{"train_examples": 26041, "tokenizer": "char", "encoder_norm": "layernorm", "label_smoothing": 0.1, "decoder_bias": "all", "warmup_steps": 340, "weight_decay": 0.04}
Rows from block 5 of the audio encoder, named by matrix and row number. Rows with one number belong to one neuron. Each number is 128 + 32 x the weight over its row's rms, rounded and kept within 0 to 255. All counts start at 0. Numbers have three digits each. After the name is the row's rms in percent of the matrix's.
# fc1: MLP up (encoder.blocks.5.mlp.fc1.weight, 1152x192), inputs 0-95
# fc2: MLP down (encoder.blocks.5.mlp.fc2.weight, 192x1152, transposed), outputs 0-95
fc1.979 102:165118150154173170129158100086103129080185104095118117111118061132105079062142104146167146166120089114145153149084123188102169143131137134151117155119116187098193146097156094100172129117086144131136147182135150099122120056163141117148128079103097151078153093150098096170129127120176127129
fc1.980 090:161105145132144124109128158143131170096136104156102150157122208139146145179131082106161127144049118107166075103175165162132132167108155082116042115106145124061102148139108109207117128108123103135161199175115122140142158101116147072186147082057129182047103157115172114132140122146126079096
fc1.981 097:111120162098136121090116186134127137132109116100122154190170191182102112045113174117106114179119117056167087126088078158121170153090129089144138125117117166122137094123125126142162086138198115136099121116127134156151118136105063089139096126079119071100125131140092122148198122097166156138
fc1.982 108:134131109113151131127139188103120091175122106112204123126139138167130104132088086089117108126095132124154117072166142129140109131093149110155057132119110167111180137115107079201158117154118152112114079122133146195077115104134121112198107118090136070147111175137137097156097159117117123146
fc1.983 106:136109112198115114144149155164142170144175136107156202161157083129102134162107118156140153180070140092112112184143185097101164095117087101115122102179115090102109181203087116127150134102173177139119104126136145099148160065104098110126150107107115141124095145082139097123104104158158125148
fc1.984 095:149083085079127160101124070126104140168107171105093099099175168134104105159172100141162150161155101115161126126156155109109137213067110088127121102099139133073074088198157131131139126079187154145184111136108132145099135118154122151156076065134125146123126070157150162135151119149141074136
fc1.985 097:112111157099152108137171138110083173182109151089068106117132187126129156145137183105145094170069136140188111069147077136070139132095145159143147114081130183131144176160178098188146147099136113197103171098086094104173101129129141096189089085072139152113062158117106166124161105131124126129
fc1.986 092:122073107124106158159064133139172173093147095141137119161150154130164099102179144119134126145147080131133121210201138133139151153111116131126120122150116117096088137118159134240077130090095090149175053118143173133156136146136090110100145072071110136120069155106138148165131103135131103139
fc1.987 102:120063104133119102143154155129057077161153079085162161118106139087096150106126076144064134159144078088131086133172128107115138135123126150117091138169150090077122162135186117156205160190113163132130107127154107108130148137209121089146073151110103136138109143128130170151107150154197126182
fc1.988 085:167118112108096129072121112136110113121218137068107126139138096095069137143098137105101119149182153165088159154091172174104124155094178135112149092089083114093086191177159063120153094133120115147140112079171142156163145103124099140077161157129131177136127140144131128141106115108150134105
fc1.989 095:124171177090136149116158077135082118112154076122154109134142101135163122120107181153112112203149125122100157186221131148103088135078149143116131105096127129105066090112102141159154158146108021132163126080106149171127142072098112130173078112160164131095102110134121077147168100061072145117
fc1.990 100:204065101173123138091109203107163087147119134113145153174127103145111211111121155117133072155090124136099167077154168142118136096100174133143131082125132074120173096130136099198192132123047157098150091158098222173085135146174147130116075130099121068127133118161128144127128121101167060121
fc1.991 086:110113136112151148127150185133115112134158079078151103140163091158150082105149188087163135140092126086099128134157118141114123135112142140131135125124086159134079092170081092127164040180099133116133191170150226087115133070083203177148133116119174162134141137152124088142102093107110089098
fc1.992 103:167099128109154156068141140153104154102125086106117114115142176114159212131159088124144127156157150143126131175148084176135170180111136125140191098106161103093112147111185151090099166084153111116145054152099122135161165063122170107153125089132146153099098122123152119149131074071119083130
fc1.993 109:193155141156144176205129152149161114063133133092105106119115185169176132104194100131116079152156119092132109109071098185150091179140102195136154100115157092104087108064120082174114133158100119157145088070124105087105095137165157136136063131126076132141137132129101190173108069044151115175
fc1.994 098:101120096170176143106081163099157121149234159118155089155132102146127151128127112085055141165124106151160168152145137106126118114144104127131154126103234134126145177110131158127131120139106085140137140124108133168202099129119117141152049099086151106111080160138109093122123103089216103100
fc1.995 102:168105161129064096156113148146089121176118148159153163158137163141086036121131173147101162127215106152162149133132136180113143127075206120182208113096135150144094129110122076110070108072103126144140102134162097165100111118072070142098053127093135119149132125117121120146114138079107126157
fc1.996 115:145159144160066127130131140171133141147115129125135104129142146113183136131120149102131085196149151124159166097164134198122154164056146151118106119134163105119095125140141087155130205125071041128124118110114166161143129158105096116130090141147099133186082146069146156148157139100070100120
fc1.997 090:181145162103153187109172174165127118120125125048139202102104182117173098132169148172150135119138144117103068106162071153124176148113148133157199082099134030120096158084163152135101119129130113124158058147133056112109137079162174092177115114121093131134076126178115142164113148085104129144
fc1.998 093:142091079088077114135121118127175148100183094180088119113117170189114182183162119136119124135167109122113125179115067138103095183134154132153135082036138199062101083167105121194108173174171081147185174103143106176182077093155160083085123127121130095166105187142156113134143149121142089124
fc1.999 125:185135140103186179103101204153120109165149127094149088139143135149148157067116103163161082103067102154160050115142075109134232167114068137169144136097120100162171120120152125112164075125086113164154104119159129153115159135128126101125063164111099147138122184128099134097181133042098155132
fc1.1000 103:230075103101095130158134116173096150133137110130155119151162066154144123109149101138179130163160131135063123094184152124143151116118129125118135148105129112124097100130133080109163172110133101164115115099121110130104143121103108170122099161164135160084152138112133183158178174093111132118
fc1.1001 089:146153100165126176107133126080108161159152108079088120107108164077065164128158140119129093133125139104099168150124132138098151175040155136136130133086124154121134163131142119120097134102140097158120118093105200133213162147178137091133070148098116148093095172168120053144198107113112106089
fc1.1002 111:167078150129160135131148114168071137101105038136138093149156114134124099099115091136174126111098133125110054160126080131172096129124177108144161121138118125107105106151127126189159059144097101183160092073150148135122111097121132053151115113145113142095199198077142179139107138118124152149
fc1.1003 088:121080150159118107084121158147100102141154120071121184190172157099196169091074169124113099147137133055106144097145142134126122175126117156131154113095123128072141108107205125132149176130135111143150162125133208083201124154149097095160088124085071124128112154099082151119147142086093120118
fc1.1004 090:137157110110162121112102156109112118120141117058136166200198110118078127090085137121049109153162123129135098122144140139099119176100173137145094115099118093052128078106125142148079125091143107211117106101188075195141116189127119132158139125101156178079094169126141111159106148133152100108
fc1.1005 099:122149127106161130118190177140096105148173119111184082156127142101168113093102086125111100164173049074137096102112085179145172180085167090152143113030108121107131137104078125178149158134073075105123093101095158140179118142139120109192092086170144119106188115106122134174157041105154152114
fc1.1006 103:109119129161089124132137130152149108121146139084167184148133127122158087106155138117091175133110140118062142163127141118098111140102105140131096117145152192131155123137204111114119080158130162148130105120135105153096151124125121073160162145126055153130137146119074150165106121138118086121
fc1.1007 094:118191094113168208141139151121137132111142130141140098123196154118177150111084171121145114158157034145039179132178073122092139096073070150125102110117146084111132108137154127129056158077113143138136175090115118136118188109182143117162128118125102137141132121065138153143090134146106148109
fc1.1008 096:174081108115159118083138149128110144134215067117138106139119105150148113114050077152169108140056042090117138188183068129091134161093073096190093118115120123128105103165115085098122130125143114151157124098124104139151159108120063128146085124133143157101106126083132177140191142117131125147
fc1.1009 125:160127059100212166162110078173140108125139193108145087126060133112184079164157112082140103186103114096101161128154160109102134129108109105123089113162112163123157123142101097144123105135119101114140105071115133077143131097106132141161122117079106113137126198115114073147140088132164143126
fc1.1010 100:085150100113107095099103160141154188168114178128106115175145166101047132080120216163060089147154156114173151123155132133142149211101144136174182108098085140068158129099117124120141210081088061156167143104192150119165119165118151088078098136136118114109095143103129141141088194136121120147
fc1.1011 102:196112115123194174148170152125063120142112123115152082189167117122182182136119141138127098130143158079125111045129132163060155153119133106153089125110129107108191066119142142144178104107154099145130125129132069090075132133117108152160176112136096110093127126140159161115130129075152099075
fc1.1012 100:115132151130173098110135126104118172158194156106113086136129150120080164093073119101093108128069116156037106189141124131078098152100074156138106070126180108080122142170110130134107115101191089135160101104094122135128228151147140132096134119143168098135151121141134044131165074148165158111
fc1.1013 093:144113128103109146127156117118163140097110117168108147142153131113116127151183131190127146141108160145133113088139102236143174132069136102168137052050226095134146140099104125171124133087149109127128148148096025123083132120093097161081154103125111140172183115088154133112083144110056119117
fc1.1014 112:149135110107089102172123146159131165168166137064091099091152082208118114076181162113118121144065081149177128179134070083120161147120188158164110125099127206117079082144135111144106147158108155189166125151199116158145142147112106068202158143085181137104089143141125122117121116065126104158
fc1.1015 096:160151121106152133119118108131102121100150086123164086120081107146175128116174109113153133149119139112108070163119128108146140121090119093198184084120130087087090120184123139103109122149146172200155077223095110108107142081132141141133184093143135124121057126129135162108182142077153108176
fc1.1016 092:173155098086082128149147127124151120136162154086179175132137110142127122141091151123130107155158120139092121119121151132075136144098139150147177129141117082109130153195110084106156144130130117139156131067124138180176154069145112115126137108150121060119156186142132122121158125144147119153
fc1.1017 093:132121103159110163144103152103179129134190135101131144155193111161103123144143129076151145137135104101173108089107137189114187143116099112148039079142146144121171095097128146150106123121150189186161122109120156124096141110139135100131234141066116176100089109099075069170121087087134146186
fc1.1018 095:166099146146122134114125137107145121182176140128159178107132112101136112079189057068120068152056134071139143066142121124176125110071111165123163116137160110109125093152154086165125088057128139100118118159101144177158155105113175096199098128036122127163055106108137132083137077107161155103
fc1.1019 100:157113102093131132142075075104099156180133094051144092211155150101042157120117140109139127128144110103045124164182125131120144175146134166123117127159143120083104181193123136152106149146183149096176077119147076111156140118095147180082079139139135171136066129116154091135121108123123132122
fc1.1020 092:119059088149093149108134131134124128127158109073127119174196143150156141067055150114181097160095115122104126084103070127120167166145137143138094121135142140076139160159172119177078149106149125150119139088095142183255148104176114117167131117111126083142138158159156115111170072111182136115
fc1.1021 024:134119114163138171114117121155132170139169115077104158165128083162128170145085161095108084184152083131176122099134156193107163192123154093153148038078129128087089173153115130159154110082108137198172170109120113134172146106131125089130133094108097107132131166091085116196151082093100126163
fc1.1022 096:159110095120197172124119132103093136127144178150047164153133090164131086125143145066168136165109157143139175114176135144125156161069128108138092099126151181063110070212109153137161099119129103130176144094121121147147134059140118151141159108099129116078127165204108141186181073127119109102
fc1.1023 067:110163118138125146104111126095163122127143148137106179130049143193102182138134149110062109149082115120115108142133132154101100136089150085131096072092158143101107171170153129142186157118119111156152112099111137149139181098108128074166118103121111052123116167070118168156141131167164076135
fc1.1024 078:181110161121221172112127177070117159142188118117090133156132090154149117082096113102121080174098104078098061162100066190079136176057102112157128110086162170089119131132127148178153127109138133111134174074123107138199166107104112117159095140074151095097155145119136063139113117160143168098
fc1.1025 109:145125140147152160137138118117072142083146125171106119114143081154112123097150188125143108140102036093104080163167109098092113151081120091162089083115136117076092071169134116159150134097123142135162131070071151204147146140169140129123148102119135065109101109132176147138177101146178102155
fc1.1026 104:109123138082149238137134140115155117148159105156130198104199101140167124163153126154138047158161127163127101120140107198076119139093113109160134117098095103140149085098160116193153122044172059151146140154135131126109127102093160121110157125066122167096128164173105123140103147055080106155
fc1.1027 116:150123067159090143133178119117150128095117064089118088087123161160124141114080165136123172169118057168119112122106194122128125133132163100135141128169154113136150115187122133097136092131087096148103136132087148119162131131134073115133100117091127123106062176144122069143138134125179126085
fc1.1028 108:199168147167132092126096184180133146082136143126129099133127144188131157180095162109108099149088141089190056088177088118127128184132175084114144097158117125084090187087139142106125111107150133124149153123137123109156158120174143102131137168094131134057161129173109091149136073131172106166
fc1.1029 088:157117114140152113102128150134080200102109112047110122138154154132076171097113117175153109149123114126082100116124144170125113212130143151116149080134175103093089134109197111159122123111132082147225144146157093155159176132178111136176108130091154118095148107161178092159114080115136110135
fc1.1030 103:139118062202084110142152114158145150142120140137118150177168109120118100085195121124093124158129145151120190182164162120161102095099187082147151145082176192120051096114116163150092135091102088116101152082143171178107134144093138133119083140127114169109109146096134126123134143131074074100
fc1.1031 108:122165132103126096127163160118137089126233102148084108116065129122127143127136119125054118145083102152163187123121100174091143110117096153129127090094141068169175119148168103139179134134099060137176101125154146146133222087211135100184110111139129110077167118112093105150146100147091107108
fc1.1032 097:146123140106144154084081184147163186144150155083138188171086108088105122154159133102093077140073132096120128149205073130094150147103117142133158051063169120113123129107179136151156120107079117136111130157076093191124168111127184132187100077070136170083097105092149101150136130087109089084
fc1.1033 105:205123130171120105100131130135143110121163086140163125117136084138152165119110146150130155115089099140132155084149118119114196104138154092157109132162180191176140103154177096087121124151084141158131159126120167178118131083076144098176104132080147140143216143096111083150139081104146099148
fc1.1034 114:112130137140102139144141151153171131077160075063078094131065135089134115120166181110139075140143140166111141130119132111114184183143137124158159110109127191091115142117183079181117131157079128166156160143087160084146171131173143150166077090133122097133139106124154144126114102115095120135
fc1.1035 080:202092093168136197133101136123135143154122107109141154157137072179123162107112170161081048148106109121132156150168088168108126174110131149134129103112187086084061206180143158152149187125106085146177115146128148186121158138129141115171163101114095128109131132145105147162136082060129063149
fc1.1036 097:189103130165116106141079115135134129105147086138141071111159137083137143115128139135130112146127106142097116090161120173118165136075145151139176093082107132127125145124157072171104132147125104137179155114151109108154100099083037110132132125042174146168136108103193126142166106077093152091
fc1.1037 108:130128129125146130138160126122140151160144111099172068129096149122092126070132153100133076139157131121151172065140154123049138123109155142146112128063112171129173150132138085212173101103147063136165131128188216140149125150130112104152145133110133075114169089129162091132128135129146079108
fc1.1038 108:183188108125119112128123163090166101137147159105054151111184088165129094101154169108060112169164129099108131150144072107135119137127102093183165128136111103123087199128116171123139128161117136167127146104095108122146140134138105116162067095115157123083143120194141183209208124067168124113
fc1.1039 101:170103077114120145141145110100144105109143120079093147137141115162108111101149141097078159178112124091138164143104119124156161138127088126196059134162136089104136209164109155091180172132168112148142125096140137089118124100147057064092108090125064125122115124142109156186140118075173167116
fc1.1040 114:105189054132131160097164142134123092093109135131124173111150134173175159176109141129127139146155141160093100063135120113076102121124143115101174138115187118108160141154074065089135189065115134181138087140150139199108146069208137115159112135119098092100208131169100122135159143146157100139
fc1.1041 106:119101138150116159117128131108083114149108173080165106142137195107050144071173144159127066123156091092185107089129090120152132123084135119149156108106125082146134165102188115128120162129056066126203130091113162174140126150175088163164113130112121079153153147135130123123104084130152104137
fc1.1042 123:143126118096155119115088134144117121137152064130098098161147193108153128080125131139110122143188060066085031157202048176112094120110153109119169125138138191118078088103097125134160089165158122105130123130140169139122197126094101165110136138130169100144097109095151124132094112126119144150
fc1.1043 112:113088096107141112130084156187117173054180111145198107171099051103117082110104061116135138169111135153102105140135149091113141175132142114160111085086137136105146121162146127164207133149157110166147141114120117110147178099079147165141127093086175121134094138137156107156130108133137148178
fc1.1044 123:119101113113173140027176119133168101138107123136114139138128124250105171184169115154140141170096088126145133141117124161141136116115134068152186107092129122113158094205133125121093226130079129111152156105117159115128110113144153085125083113133105073074125175151136154087102143091120088148
fc1.1045 098:115073135141119137085198129137077142150172120141098150154175126108069120134114132118135075119094174183109144133140162133137127168066139142178061071102196104131187109177126092167087127089096137123127077097068093159174183128124133138119087123096139143187128128156172107106160092142092129090
fc1.1046 096:140035110101121113176179144139121105065142114164117115156117188146162161133151105184081143166149082150147083134091070123129071191072116117162122067096120112100093130116136172160112133140159166117165114137145105110116140096128043134141189116107096100159191087120200122173089098078130167126
fc2.979 103:115183162092200140126092127133133101177135133151100112117195073138100135123149118120123099149127103111138140152105104109082159173119152122101092208099157149137112025152133196110107149134118122163067122163100101042112101159142128161105070136143139103109201147154162170119116181113094093168
fc2.980 088:140127127074113121127106136079136075100112154127124106144115165158128146123133167104123101206107224141122171116131120096148132144126074138112134130158174122164135133142121094093158111149159166142098111134131117171170128128077149113070132185203102087105115144130064135128120088117153114133
fc2.981 101:138080143115177090096092131099075129178145104086084140118119162140116070116107156164087150123119096060161138140150177093124125166153158034128136214139137124098086114081151094116112160133115092132141131123123117110050159112171119080169103158116099167184110115135053101113127134122061114167
fc2.982 117:154133122082118131144130057124075189129122169116096133081057104115111075174128125189095131123119109163128121115131075153135122141122072141118155156110125171121110130066136101143102128121136132117175133117108108125113117152139130169149096136081147186114060108099124112103137140210161104139
fc2.983 111:123117123060132093095190136095083125113027102144136109086170199149138126061127062082154132102159106131126060116087077166174120144109132185069184223108127173105128148192127126178119134072100120136085104163106147158114130128138070119120123156107161125091151136086121155152158157133138118130
fc2.984 092:078186090130079156162114150096131130096103159100092102143064134175085132126110093148141179140161104159140140139129101121132124121114134132097085104122126162124164126113095088138141116131153143124168166080063133147121159075144095141079180149142132174142141149146183123103126196071127110164
fc2.985 088:159129170140170120077128102114129068146139067157097158120133197136129158114131110154099132125115138160160097155168114156165125145120064154140119096129118173134114131108096131125100133173133111117155104116142145089149195132136086118093110132079164096087110168142117096118116131129138154141
fc2.986 074:120160134168151142149104173158141127082157159149136149116081098087126145215109161152113147149093163116093144112176110074139126124106045116134164118112198161091196141086125096094103160138210115114084138134208133119125125142141116154102097131170231107143128148162161122110134112159106171171
fc2.987 098:131096127135097096090191084132128133121125113158122129181167115128153148100065117152138147115184086076060130150116216162117184159121126107210159155153187106067145149107076115157138099105140103138113125142157124146132099096107105143130132127108159159139119142108170110153104120149120104102
fc2.988 069:137134110116106146123141113166135068113140114146168151086137151146130155040133119104226136096122100157146074093114101142148179154134066228086141157157149101095126132121120148155144136185083101177142077127099115137177111121145105080076143154090146146108118133066131104140121114136209121116
fc2.989 096:138110068134125062151164093110098157159097140086154139130104113173132159117135123164173157129155075086174140136089138141143103138089174175132132153058112173163095175155115142122117108105112122214124084100016117196115133073126114165130156127072165141134109135133140157100144144107126138119
fc2.990 099:195068148107092153110114086095129093123117089133141136150160111126136180123164187105175139102168060121125130163157081147161089162103060086159138179066105154143119149146134100164103176088138130103131155156077144160199138137085144082154203138130142096121126190137161145103085123178110183175
fc2.991 068:083130089171108134172118117213155114144087145091153111100118113129097150128092138113152147138173127139167102039152133119107172122141196139107142212105192078125122097117150057113142153109132156137176102096168146114099146090124140109110144094101162138069177192118085134119111126072157124141
fc2.992 099:109110111182106164137162074120085131115161145091175127185119144126143134146055172173148148107095091127121105136135117185153145068129138106194068088119112150073138050080114130089132176111126119148189104077091126185084123125130119150136161127172080116137086066083107091095129138166115147161
fc2.993 110:140094115182189185128167148090109070149158125117086146147084167170129081161105073084162164120111141109135152106152140171170061128101171154058134221146106193143110178096139118147168113105124128119159131152081140140071167095162081112163137145151153157165142137137106161131164122177154125127
fc2.994 098:143121114092153110145128111136166118129125158136117146188171125164103107180139119115108138121150128137137163174164132151124092080171103116142124132170109060149103106164109197093130098104147124130107069137068160115112127163094051163085212129109183131119167133144148132093139137171132100149
fc2.995 097:176130073124145172114135158165134108094090143148113114171065154128133126128103097129101147139139131129131099174101149157113095128106096140069170090108081105177146135066086094152143155165101125118139147127130204140072154110113153093128121184122140146144099082164087195174148099095128153121
fc2.996 124:058119137107110133106145087131108140090094125091158169094089156153144163117124161147121119072130152168108092147118101164086107094132135079090135048123115140110136142148109105169105125112121085178109136137067134212077173122150148172114117133130150109132099129127092134135145193194183131094
fc2.997 087:068146136206172158183221132094126162178175165104155132150135144102149099176104116135174152107144139114124170114126140172170153075091128093172114152084119200080095082121164129124156193129180136046168105172127151167124117100135101105160153108183073079088106091105111099113132082186151118115
fc2.998 087:119049133169106109144154131108068087120102061139103123182166162149157116113074172171133127136137136160088159099189116112117166105160205143113147119145129130177116154147120167119137114101109119089134152111130089127105148102142101140154149110121085140164077131136118096112045123093090147079
fc2.999 141:152172147106101142161113115124139112127148170114133123100105120160050114138099117090193091117141100124140155109102138152111120117133167110105137146073165134112132094105170137060145209081177081096121112134073070180163100100101085162144186103155086126085124133159030141065121124162171142104
fc2.1000 117:097096089122096139107121090120153125053117090111124119103143076161129148162084116142102138092134158120142097163069092130108136120090170129099098188133107174134195114108114120168113140156135106108091180115126144182117133169094105168141112065114155116130165110119099173112133146168101108107
fc2.1001 075:153120102107115091136109036096142142148082134123136140133123171128156160116157123122105140101140158149120157116142156140099119081121139155118133126143139095169158130140102123078144103205168105160153064061091092165165186080098108148089203092100114139123122127176117167097147148117088154125
fc2.1002 123:139200101110113134084080146104161157117135070146135169093168079147169147168137167137129114181125154129074149146074104113146144137122076145116124158123166153109176075182163152119119131140159092093072142202133098160131059119092092133094133083178120077135197092146099161108135125184148092107
fc2.1003 081:153102124118160153154147094117073103107085195156139138052143146108121156097120139155129152141115180121099145178122067085095169104155104187116074136076162137070127080158145062125127101103113072199093083106108138151115112125168075153150109131115166121118149155120142132200141148113167122113
fc2.1004 086:134144137148145097113167126160176067107137118165154089111129124100140164097149119154139123153132124119131110156124110161120215140101071132147119119060050122115080150070051078138115135227149164137121084107138106177157160120152124166156210121146129114093120137141174099122139140088140158129
fc2.1005 093:118126124165130116102096133143106120102110151108080144100120191178134154187074142101095129125133127135095110142157093129173145102112077199091106128129142149118136118130188128106172103126111107156110154079105106178109127115107103164065182140099169103134184132157107143129168108160225125141
fc2.1006 107:098106098147166106164129119120096141150164127134153096181193141154201119105115125115078105178094138137109155137158157158123114096124074216155159174111086121148109169193150167112106139168129118085142191126161203138097139145165163156144138153133087145018141179089141126125125060082124177093
fc2.1007 082:139109150157134137107122174135127137131140114202155086149103157100073127122122156139138146216189108151079093103155114120103123185092123127065133145165137154103157148133156102136150113148142157135129094162178118102153131111094120075156177106225144117149193090112122141150111069102172106115
fc2.1008 098:048116106115051135125058069106168152104132112127106100115107163174123151135147141118116076111152126140093121089145176169110086159162163171088088120149128131133158131094164116095146157049158127135133128073122103187172100133123110089142153146113129126144131242102091187049076132149166065163
fc2.1009 138:123167132139126145094072111147151096073135216116149100162122140106198126145146148145135159148129121111139091147100095063149194111167105098194097133156140121161096140118120119104089156128111153169122155108174145104159158171120146128091116156137099091099124175107151078170125144118120135133
fc2.1010 109:118113128151101065064115129111106104067139107155102176107091193172134151054098169131095139139142137125136097171182107166143113112122133171047129076119139117113121115183084079145095108171123081144114115085154151180108133022179122137151137095117148122131118149179140116169138132101197165115
fc2.1011 103:098074127127135164188174076084122124154143046148171153129203123111158159142156152126163169150061102063121163081166160139113193147144166107131149164115132115125130171102116087146136172133144127109107153098159153139173148147119153065141119135152170166155098159143133123140099063131132141176
fc2.1012 094:158095106169133058058129114152153066142153104100123117144167104172089182207094103103109108114093121094174140201143153157139184114078150164146089178134132104120135089112136128101129209150112104222159146127120148132124122136156099161162124119078154150136172140168070140172125136133177155104
fc2.1013 097:133140162170182151104171132122163130152113073150125117148146127088154112154104133140103142152123146117174115105144107140133159123109127151108095085089091083130169185112062142186176096133136121159100144127145217073151153102118112132124109150155098156146171109146105125203113136074182137082
fc2.1014 125:121143110128122177117069174199136064065128103142097080145088098153130140160138175193076127142171095166099088107169095148066122152109140126091084084166104099113132128112131127131133063188152169079123156073124155115139115126142110176108123104102146138109134111102078085107113128146132161137
fc2.1015 092:124124129122123122100046153138102167152141128103153109147125138164118138134104140165102091126164074106138145105069130090197147121117096063136115188185156188138171091142115099106162113171177146138131149105098122175077126124154149123174093095145045070161115090107133116135129131147107172157
fc2.1016 079:119152104163085127123175107144103068083073155157123105092123130155090139079069108122153100111107178135133133154100138145122104104139170191068103169134118107114133141120120103112114118112109093098089162113113104156155095138144108139108105146092101157118171117042144141119133104120181059083
fc2.1017 086:119159140143193187129134144164076089125112097129151090163070115064098081149126079145103138160134067150149138048106179124105097133060086155129158213123179090118111134103146113202135112144164145104181156071185143131143096146086108108141051179152114149140095118123126185138133063140111149098
fc2.1018 092:120178130104158089071140163129058132095098135137122133136184121142104078112101118144125097115140125116127158178149104076072156208104151107142112191154135166109137082046135125111129168095152181118136137090110115141143122136101100071090157162143140154178102095057118153147132086144134111202
fc2.1019 100:083121139147110096157080110121137130103154091079195148150090114159059129122111127145089080131118088130139127121145173135125118133216121140135186158147167127124131097116085149097138089121190176130166159084130130167056142101131071149163107108168162179104094178148044126102091129092113141139
fc2.1020 074:095162144158170094041079131099144172160121161124094113154111154110142128119093114128107104139151117103143167116075161137105145189131145155121180141149132096084103113161140129190110137122118110141155150122155144113061104145146088159137093090139124115151116109093142124156116120130115070130
fc2.1021 014:115164126095116215085198202161086111106162127173096112103138108149137128156176100150169135129135114160144072177163103151089154136116102135116160116103112114129147096166114183144139158150068087100135075125166195111181153143115139201166122091092117080123137105125159154146159129112097117056
fc2.1022 087:150130138102159147085150178136144161134118141120098030119138100112109106210066076166154100139163144129146110118083112115126149219126124134138125169118126139129151157080082117167142092165153141129143156133113139113174117176076095110061121126119159185117144079087158094175137109130139120166
fc2.1023 051:135084084136134179144151111158103133132153119100108114117146116143090150115107147105140049101165081121165135139139077086123128160120140092149055084168153059122085125130103144155093120100147121078104117036183169110144154150138106130154058083087127146151140072086126069157132154117135080135
fc2.1024 058:113113131163109235091161212156128102071164146102112123179114175098094110150117153123142177126137125103151150126110133072128147140079131151102106183155128102097103119080127177113137103156069132138147110066077118173102089146090137119090139112107102097129115139108098117136129121103144168126
fc2.1025 119:118139090104069127095069124172146141123131159129153124127069111141129163103131118082107078144124131154119145121167107123119103112119137111098097152170149141128174188144174125067135123108146103149108135103065121169125125105104131140144128134119090107111135169167176130138164145056132119166
fc2.1026 104:099147153154204215163147150130126161167134146159123129154122115075078064149106078135112156147126110144111174032116108149182176154066099160166132134054128130149106103112170126166118101122153104074156144169148178158145108136115074134119092166166095155181093109074122101159146152176169133134
fc2.1027 129:141150153072129077094141158149170124092131114094099082165192136158089113106103070067111180145099094147158137162083116148121126141141101148130135193154068163143172119101138130134129156114117116124157153140134159112167107153092082156108144125124159123102132080084119137107126188097115174071
fc2.1028 114:162116142112191120149087112122156095107179148116206145116123129147130101076168109117087110151045168071147122137127190108133099128144101131192151135182145094073105150063136174110124159102103159114146083151147164097111112173153167103178139131115100128163154123199167094118148090148141110133
fc2.1029 074:092158102097129134049132178065108115091083110139068126171120194148143084066100094141166091092130100150141100090171108132108135100140165171087113154183136110131143150170135086119145176109121143098112148132124132137136104133131051144129182150178088087169064089183148127145097130074147148115
fc2.1030 106:134108089064128107151158113095091144083099182099146144142121130163194110073132125135126177122141163141144165182118087151069113131068146145099160138121128072166114167128120110130116097202146117152137087088045139169146186103095158102136163118132148106076140167156132162129144146121186207169
fc2.1031 116:123154148091116074168094108136079183091101126160098175138147127204121136146177081069122072100144066100106129147104163062100176147153204134157114116147093136133085095165134154147065126112150090062060094062156190125154136120154135169128138093077072125119164137106167141143153127122087088152
fc2.1032 097:093108175101181159136142115152147147130150150119131107094110111141095164174092161103144059117109183109166124077190118147190154129090085082137098148089093139130102092086156178123137162118146106163156124157128156194140138176083093151145147129156135074100122100084064136129129106180171162105
fc2.1033 100:141113129130138093113191123118154186167134107112201120155182115139112129126102067155105158145159195079122131146100137100094087149140091101116171163148168158106152129157123146150110107163190174117134127166166122106178096112086106033107125116131122188117131123111163110151112092146083101136
fc2.1034 122:150098109137115144148153122129137104131157145095120123133089156150119140163133099114123162144079154118084154139033179142100049100103109116105129094097107120132197166109144147105111139029124127179134147044143096097129137126126170063115134194141158229164134163149092113104177150174142111121
fc2.1035 068:127126134091130135148109059126145170098107106122093093112093113072111125101147129161098114067152121125102123088135133143112174091122122105112145161094098180142137207101099105164092106167157145064109140078083147190178148170127136152153152095106125084197135101143145132121118135171101189189
fc2.1036 094:127070127131089162102130136110135135111115170164121121090092134118140125097130140114084104130109143199172109144097086131118117157125227143085084151178133083136167113175155171096139056116081110100162125051145112120175134098108089081215150135130135165104147118135094096171112151118081103079
fc2.1037 106:137183135071123093060105143138128095051163101108129144106140131115145159139153194078098124120119111129146143153168112060143149137140168097086125122169194088151170061176155089101110172129167107126096142093166098056132050129120128121044125131142114109152185157143147100147146106151144107197
fc2.1038 110:162114183110141162117083137142118112115134159122096139052143086126097183150137119166108090126145127103127142179121151100083147143145114074142125204130193142156125104091152187060127081163063072124126189080041078138144097151142170115103138115109171144082118163144107120115119120174068109155
fc2.1039 103:132127121108145099055064098076141191140133087127126126116166116149109137076112162123104075121074128093153108168091167127159142146125119087149090177194180107112141129124140176098145142116120095123131163107105072141163137092171118114148111125127124140208104125201097131122100170143127124097
fc2.1040 121:132205097151139113142152136092135134153062165129125115109086120169097137168126065056138148111130172171131124163057056140138122179190099153122054165121086137158139155100159096146137100107166137144132159089070130098134197152104094147112111174165127138130199123166150095130187141152183096145
fc2.1041 113:166140155141094118072144162090126108094139118101135088129104144129102125154174152055129072107186058103088101109167157140143141119150109169148138182152129201153153191233098118159110112154169113102099173140116151146156087139141143129113191136105190102115158075103161130114145098112173091150
fc2.1042 139:118150092182090121158127126136154126156159140109154134165078138123117109160115115123151150127158061095118159089083216083205131089112095110111185141114144091116120174116094152123141187076183103092140096135100164144142128116102148122152135147162144115140108140138101195116184145137161090130
fc2.1043 127:164149096101143129100131202130180078091136041151044195132129136119138124118151179175112123128147163167073122146104114144129104130097121136052198117111118096094161156141178119105120114151159136141101129095129077119119086119106131109093090095098158116139155142172081133064085128147121204127
fc2.1044 142:114140076152077151193197096121128093119148174124130071153097120117106159137112169109105124090162149152109164127130105169104104113085208126079133122151115073107093106133126114102129131198134126101124095126104107172140118180149115180158131135139139142118147100039118103102114132143146085147
fc2.1045 103:110123133147138078076089138110137142119121137120172118112129191152123140140091130105107152125113118076129161183120126083128125130180115119116047044116143114112184157075093135154115132094093162147090121155114188132062171127176127173108170139156122147160129113137211153162097141051121089139
fc2.1046 089:094117132185141165161176142136131139155183087110172122199146095125171111153122118112187159115123108129134149114065147160148128127094122133097111139128086108131144171106172154156134180111120126151157088155051140157098149105109129150108166112149134115136144114119097133116154123103145117119